Rows from block 4, named by matrix and row number. Each number is 128 + 24 x the weight over the matrix's rms, rounded and kept within 0 to 255. All counts start at 0.
# weight_ih_l0: GRU input weights (gates r, z, n stacked) (model.rnn.1.rnn.weight_ih_l0, 576x192), inputs 0-95
weight_ih_l0.145 [136 127 107 121 149 140 141 130 147 145  96 141 137 112 124 140 139 148 132 112 138  91 103 139 143 142 131  76  89  99 141 145 128 133  99 182 142 135 145 147 164 149 118 149 118  95 128 165 139 119 117 111 129 112 179 118 134 136  99 114 109 109 120 162 162  87 164 123 162 157 123 136 128 140 137 147 169 111 143 106 133  71 159  77 152 150 138 123  85 109 130 145 115 109 137  97]
weight_ih_l0.146 [119 120 127 121 159  74 107 136 139 149  98 144  88 155 146 116 181 115 110 118 123 137 132 148 134 128 150 117 134 145 169 127 175 105 134 125 157 144 127 127  97 120 152 101 172 169 113 137 119 122  92 137 161 126 149 111 105 167 120 107 149 141 161 151 138 124  94 131 155 143 168 166  69 129 146 165 111 107 141  92 135  92 140 155 142 163 154 132 140 129 116  86 131 118 138 112]
weight_ih_l0.147 [111 117 128 137 132 130  97 117 137 113 110  97 135 122  99 129 165 141 113 125 131 131 111 136 104 169 115 128 112 111 132 126 114 135 122  99 141 134 131 131 110 125 133 123  93 128 122 134 105 127 116 130 140 118 121  70  87 113 188 137 142 145  94 107 124 116  96 133 154 106 122 104 131 159 130 135 144 110  92 144  99 140 121  76 142 101 108 159 129 128 152 146 150 119 133 103]
weight_ih_l0.148 [ 71 158 131  97 124 149 141  92 117  90 141 175 123 128 179 108 159 144  92 127 133 143 170 119 138 115 174 120 171 125 123 127  90  95  92 145 114 114 143 172  97 127 116 138 156 117 135 114 112 192  88 102 120 184 154 128 118 102 101  94 125  98 123 113 115 131 100 153 151 117 119 103 114  66 116 109 121 135 138 147 192 111  76 182 163 112  95 119 174 114 166 128 138 152 117 109]
weight_ih_l0.149 [132 102 158 127 118 105 149 161 160 113 149 148 150 120 146 111 162 122 116 128 182 134 134 145 115 129 118 112 132 102 100 115 144 110 116 128  93 131 107 129 148 132 132 129 134 122 132 110 134 118  95 124  95 179 120 116 130 108 158  93 103 162 126 133 118 125 134 147 155 147 111  91 129 111 137 140 137 147 101 177 118 139  79 102 143 137 156  76 142 140 136 123 111 150 140 119]
weight_ih_l0.150 [115 179 139 112 113 139 100  91 147 134 151 140 124 153  90 121 112 119 128  98 108 131 160 145  92 157 127 134 135 152 170 125 132 135 115 124 123 123 117  87 105 132 131 120 127 117 187 104 106 124 124 120 114 115 133 121 122 119 134 120 132 116 110 126 131 116 134 111 125 143 119 137 104 152 153  73 110 141 102 163 118 128 119 148 129 125 138 142 127 104 127 123 106 142 142 116]
weight_ih_l0.151 [150 158 122 184 110 200 102 148  80 125  98 141 145  94 137 154 159 132 124 142 129 101 118 125 130 113 126 102 120  93 137 127 122 134 115  87 124 136 162 100 109 145 110 153 103 136 123 163 133 155 143  87 113 196 126 118 108 114 140  60 122 151 123 140 142 105 133 145 121 152 130 133 115 168 140 155 119 125 113 155 132 142 153 124 111 167 133 124 134 134 120 109 149 140 152 172]
weight_ih_l0.152 [100 128 125 138 126 140 140 123 148 135 161 142 120 195 121 147 121 178 117 102 133 134 152  86 137 122  98 122  85 129 126 130 109  81 128 140 169 128  88 100 123 128 128 124 166 107 126 137 146 151 122 112 142 126 171  75 135 106  71 146 122 163 125 153 147 108 148 103  92 191 196 112 148 142 125 129  88 145 120 105  73 130 127  99 110  95 125 107 132 183 143 115 131  98 111 165]
weight_ih_l0.153 [162 116 134 191 176 137 149 163 138 101  92 153  53 163  79  81 113  52 137 133  80 120  98 146 141 160  84 109 141  86  86 113 150 110 129  70 133 151 135 176 111  92 128 122  91 118  95 150 149 121 174 104 123 174 180 121 127 163 130 158 140 117 113 167 132 124  79 172  79 205 162 162 129  86 112 101 120 113 153 174  84 124 142 140 132  96  98 120 102 123 116 156 174  47 156 156]
weight_ih_l0.154 [ 71 125 145 136 134 120 102 152 102 150 122 138 101 114 144 137 132 143 133 157 119 137 101 125 126 113 154 107  86 129  99 136 115 132 107 143 114 141 131  99 134 132 119 133 149 130 120  92 121 113 137 155 134 116 116 142 132 124 122 108 109 145 158  58 107 155 115  97  90 113 120 114 156 102 145 154 134 181 127 151 110  91 125 128 104 149 107 183 129 110 126 158 108 129 159 131]
weight_ih_l0.155 [118 111 121 110 130 129 129  98 165 202 146 142 124 162  95 128 125 139 152 101 115 203 139 172 112 158 133 120 124 164 160 125 122 151 133 181 123 127 143 124  97 108 169 103 129 120 114 125 169 125 105  87 141 137 111 160 133 119 123 142 162 109 132 181 108 101 121 173 120 148 138 152 106 123  82 157 124 122 166 124 108 132  83 112 175 100 116 132 116 145 120 154  98 100  96 108]
weight_ih_l0.156 [175 168 136 118 126 130 141 131 182 129 128 132  84 107 134  78 180 112 106 131 103 123 105 110 132 161  84 125 122 133  99 135 123 130 158 112 168 159 152 115 143  92 122 121 113 147 115 169 113 128 123 107 129 140 162 112 121 164 128 172 102 112 104  80 132 158 141 140 149 149 155 135 141 111 119 104 133  94 137 136 132 111 141 128 122 139 156 154 129 156 158  80  97  94 136 137]
weight_ih_l0.157 [132  98 140 117 140  97 161 153 161 142  91 132 128 103 178  99 128 145 113 134 156  77 103  90 124 111 134 136 101 109 111 161 119 111 126 107 141 122 119 116 145 143 141 125 153 146 141 110 122 117 123 150 151 111 110 117 135 152 113 112 115  86 153 112 119 166 136 165 155 129 115 127 120 148 111 155 170 135 130  79 117  78 148 186 108 153  97 118 111 116 111 119 114 120 196 120]
weight_ih_l0.158 [214 144 149 143 177 135 138 134 137 127 104 129 134 151  74 114 136  81  65 103 107 125  91  92 130 149 135 124 148  91 113 111 167 123 121 115 147 156 120 120 113 149 119 110 178 138 136 142 105 104 128 110 154 150 119  86 166 134 156 119 137 106 119 150 119 118 133  79 157 131  95 154 162  97 134 108 159 114 123  99 130  87 165 150 139 153 100 141  90 151 113 132 119 121 120 180]
weight_ih_l0.159 [149 146 140 108 129 116 159 115 144 133 175 160  66 172 125  64  91 102 119 149 173 107 130  75  95 178  96 168 144  77 119 118  97 115 143 166 158 128 180  83 139 133 138 119 117 157 129  91 161 121 150  90 166  81 130  80 127 102 101 159 170 137 128 157 115 126 140 104 128 185  76  71 140 126 117 115 118 138 194 128 162 130 150  45  65 105 126  80 155  98 125 114 174 179 186 135]
weight_ih_l0.160 [ 81 162 147 131 115  72 144 132 121 147 130  91  96 116 137 146 127 131 112 146 158 138 176 123 126 134 163 118 178  98 173 132  85 128 118 144 129 138  65  91 136 129 124 109 117 146 147 124  95 136 117 101 159 125 130 133 150 137 108 140 108 158 131 162 110  77 114 117 119 110 217 103 138 138 122 126 140 127 157  91 136 181 151 133 123 202  87  81 115 137 120 122 141 127 142 132]
weight_ih_l0.161 [112 152  74 170 106  98 161 115 162  99 106 104 122 125 109 177 132 136 143 133 137  86  95 128 114 133 157 125 116 149  96 133 135 111 114 144 130 108 144 132 113 139 115 143 150  98 142 148 121 107 151 136 137  97  95 134 138 170 131 150 171  92 169 166 107 129  63 157  77 141  96 136 117 147 136 114  65  99  94 180 124  91 185 239 109 161 120 124 170 132 159 107 156 151 113 133]
weight_ih_l0.162 [126  85 144 159 120 108 132 128 110 167 122 171 104 125 152 111 135  92  84 161 114 150 147 171 159 153 144 103 129 109 114 146 159 123 128 134 144 102 174  96 124 136 113 142 129 101 150 163 139 133 115 169 134 117 145  94 121 167 123  91 150 137 114 160 152 135 110 132 158 194 112 134 137 183 135 161  64 156 106  93  99 163 115 135 165 149 143 109 104 152 138  97 137 113 127 150]
weight_ih_l0.163 [130  95 133 150 113 130 124 132  85 181 166 143 140 143 163 106 140 137 119 132 116 120 122 117  76 153  57 138 140 138 130 127 118 118 138 159 198 109 135 113 163 135  83 148 145 123 121  99 113 136 120 125  78 109 135 158 144 130  87 137 132 191 129 141 129 150 191 142 123 147 101 123 118  77 112 157 171 127  94  69 152 149 106 132 133 148 115 182 107 160 105 119  84 121 140 171]
weight_ih_l0.164 [111 110  96 148 156 127 111  99 200  98 110 136 104 113 115 109 149 130 114 116 176 108  95 139 145  92  87 110  80 119 157 165 121 186 105 114 140 124 125 137 147  88  94 113 139 131  93 100 125 139 118 131 113 106 115 166 143 154 121 138 148 117 104 147 121 149 119 101 150  99 132 149 102 131 119 171 155 129 131 108 106 118  95 147 159 130 146 159 106 127 116 141 129 136 153 127]
weight_ih_l0.165 [117 192 146 178 108 169 116 114 145 142 124 122 153  98 103 112 173 112 123  68 149 144 136 118 172 157  77 103 158 134 143 130  90 114  96 149  97 114 174 114 125 134 153 162  72 134 163  96 127 147 121  63  80 102 129 125 131 103 139 117 134 171 152  55 150 111 148 167 164  94 110 131 112 134 117 113 154 103 111  98 142 113 159  98 109 142 132 170 126  77 144 120 128 102 113 144]
weight_ih_l0.166 [155  94 147 116 135 125 116 124 135 127 114 150 117 105 111 119 137 128 146 109 129 174 116  96 123  84 153 107 117 133 121 129 135 105 119 142 119 103 203 158  95 137 131 129 153 117 104  91 101 127 135 171 126 146  95 128 132 133 117 103 110 107 132 103 103 169 139 109 107 133 141 100 136 155  96 128 131 127 166 150  86 114  99 115 110 137 131 114 111 109  88 147 113  90 117  93]
weight_ih_l0.167 [130 180  85 114 101 116 121 123 118 124 104  98 142 110 124 117 112 111 112 151 116 142 140 120 150 107 119  73 192 131  99  96 121 111 143 122 131  86 151 137 142 126 142 123 161 150 166 140 168 122 107 150  62 168 104 236  99 135  78 123 135 154 125 148  76 164 134 143 122 116  94 162 125 127 136 146 136 110  84  91 120 101 122 131 142 136 113 111 122 146 147 159 118 129 114 176]
weight_ih_l0.168 [119 182 150 145 143 145 150 115 123 139 121 150 139 168 121 101 125 131 151 146 196 139 115 129  96 195 160 118 109 176 131 124 164 139 142 118 151 114 138 171 134 155 102 115 138 112 101 139 184 135 113 178 159  84 152 141 147 106 146 120 123 136 150 145 107 125 181 146 128  94 114 167 156 152 140 126 144 120 131 121 100 139 109 129 109 116 114 170 138 160  90 135  97 148 124  85]
weight_ih_l0.169 [115 115 134 115 130 137 134 164 130 142 166 106 146  93 129 151 136 124 153 141 157 135 138 150 156 122 122 148 166 119 113 104 124 129 125  71 183 130 168 133  95 140 120 103 137 132 101 123 151 137 122 177 164 153 119 128 149 104 109 136 145 152 125 116 155 151 134 106 109 135  79 139 140 157 161 153  96 106 120  97 116 158 132 134 126 132 118 148 107 114 105 121 134  76 121 146]
weight_ih_l0.170 [166 128 102 124 140 155 178 123 124 117 116 109 129 145  98 145 126 124 100 117 137 104 153 120 142 117 133 124 133 117 110 111 142  95 165 113 116 164 119 106 149 138 128 124  90 127 139 121 124 108 162 146 105  90 165  36 101 109  99 123 178  79 170 136 111  68 149 126  94 126 116 140 144 135  91 131 143 117 133 112 125  90 151 129 185 120 125  98 103 132 127 130 149 123 121 106]
weight_ih_l0.171 [113 132 162 111 136 157 139 120 112 153 121 146 141 121  87 114  92  91 155 172 111 136 139 149 119 174 111 154 113 113 166 133 126 114  82 135  97 118 164 108 133 138 118  99 101 133 128 143 165 118 112 107  62 148 180 159 125 101 162 115  64 166 101  60 150 126 191 136 126  97 164 124 114 145 122  61 142 159 135 102 153 105 205 104 162 145 146 136 125 158 144 109  75 128 134 121]
weight_ih_l0.172 [130 123 127 123 137 123 137 122 160 103  74 182 124 134 104 131 126 135 118 150  81  86 109 124 145 142 138 158  81 148 121 119 145 147 110 121 120 127 131  77 153 117 148 110 140 117 137 153 119 128 114 194 140 109 160 129 116 116 153 109 109 190  93 177 122 138 103 143 114 182 128 151 134 179 148 125 145 108 144  74 162 116 122 149 121 149 121  79 115 137 116 121 123 106 102 154]
weight_ih_l0.173 [130  86 129  98 109 119 144 121 122 104 116 137 120 138  96 150  98 125 118 167 122 105 119 107 121 125 152 115 144 114  97 137 130 142 141 127 111  96 119 112 145 120 111 139 135 133 100 160 159 127  93 130 127 134 157 159 101 126 189 101 127 125 156  79 116 142 114 145 124 126  85 178 122 176 128 159 135 152 140 166 140 106 122 180 113  52 210 141 123 136 137  95  98 136 121 141]
weight_ih_l0.174 [124  89 139 112 121  97 134 121  84 154 104 145 137 114 122 101 104  99 142 140  93 116 115 132 102 175  72 147 119 160 138  89  93 127 136 105 119 127 134  83 142 148 126 154 142 110 101 126 164 120 115  35 110 123 160 149 111 140  87 157 147 140 116 110 156 143 136 139 174 174 140  70 138 155 140 138 137 104 152 122 139 188  97 145  94 149 147 125 125 114 136 144 150 138 125  79]
weight_ih_l0.175 [117 103 137 117 116 167 138 109 104 119 106  87 119 126 103 150 127 106 106 105 149 103 111 124  96 155 100  95 116 140 109 133 140 136 116 167 114 109 140 129 143  98 132 116 105 128 123  92 133 136 126 126 104 138 130 171 113 143 127 110 157 100 137 104 126 167 149 131  94  80 105 107 153 145 105  72 117  75 119 144 132  93 129 131  87 165 129 166 118 132 129 129 101 144 127 102]
weight_ih_l0.176 [105 177  90 152 134 120 163  95 125 110 167 114 110 132 113 136 133 153  97 135 146 145 157 119  72 123 110 104 148 144 137 126 100 168  95 124 113 145 142 115 174 147 138 138 123 184 126 133 116 134 142 121 119 119 196 153 155 132 127 142 119 132 137  73 147  98 136 115 114 144 123  89 182 134 155 195 123 121 108 152 107 110 103 167  96  98 156 169 119 123 103 100 119 163 112 126]
weight_ih_l0.177 [129 112  97 148 126 117 133 131 100 130 135 130 151 129 151 164 137 110 116 143 127  88  84 109 143 177 105 127 142  71 128 121 146 125 140 121  99 129 102 109 121 159 143 124 175 121 122 159 133 130 135  83 140 158 124 118 146 103 113 115 122 122 158 162 110 142 123 138 110 142 126 103 164 131  89 136 131 137 128  80  75 123 136 117 110 111 113 138 131 156 128 150 128 157 142 153]
weight_ih_l0.178 [178 169 155 133 134 175  81 145 143 142 128 201 143 141 107  57 121 165  99 150 142 154 110  95 131 103 122  87  95 197 151 154 131  84  97 129 128  78 150 162 102 120 101 148 122  95 114 154 140 125  68  53 126 131 139 131 134 155 120  84 133 122 127  93 131 147 125  60 152 115 124 152 175 115 124 139 164 135 121 172 134 210 157  95  82 139  76  91  97 116 120 177 125 138 147 131]
weight_ih_l0.179 [174 129 111  90 122 101 148 112 141  67 138 115 172 138 151  94 133 138 105 141 141 127 134  91 130 122 137 145 183 108  83 143  94  94 152 156 145 119 140 127  74 113 137 126 115 109 112  94  86 132 144 150 153  56 138 149  62 140 122  98 100 111 121 134 133 215  47 107 132 130 150 139 120  98 108 138  91 112 162 190 125 136 106 125 161 121 207 144 119 115  98  95  83 144 101 106]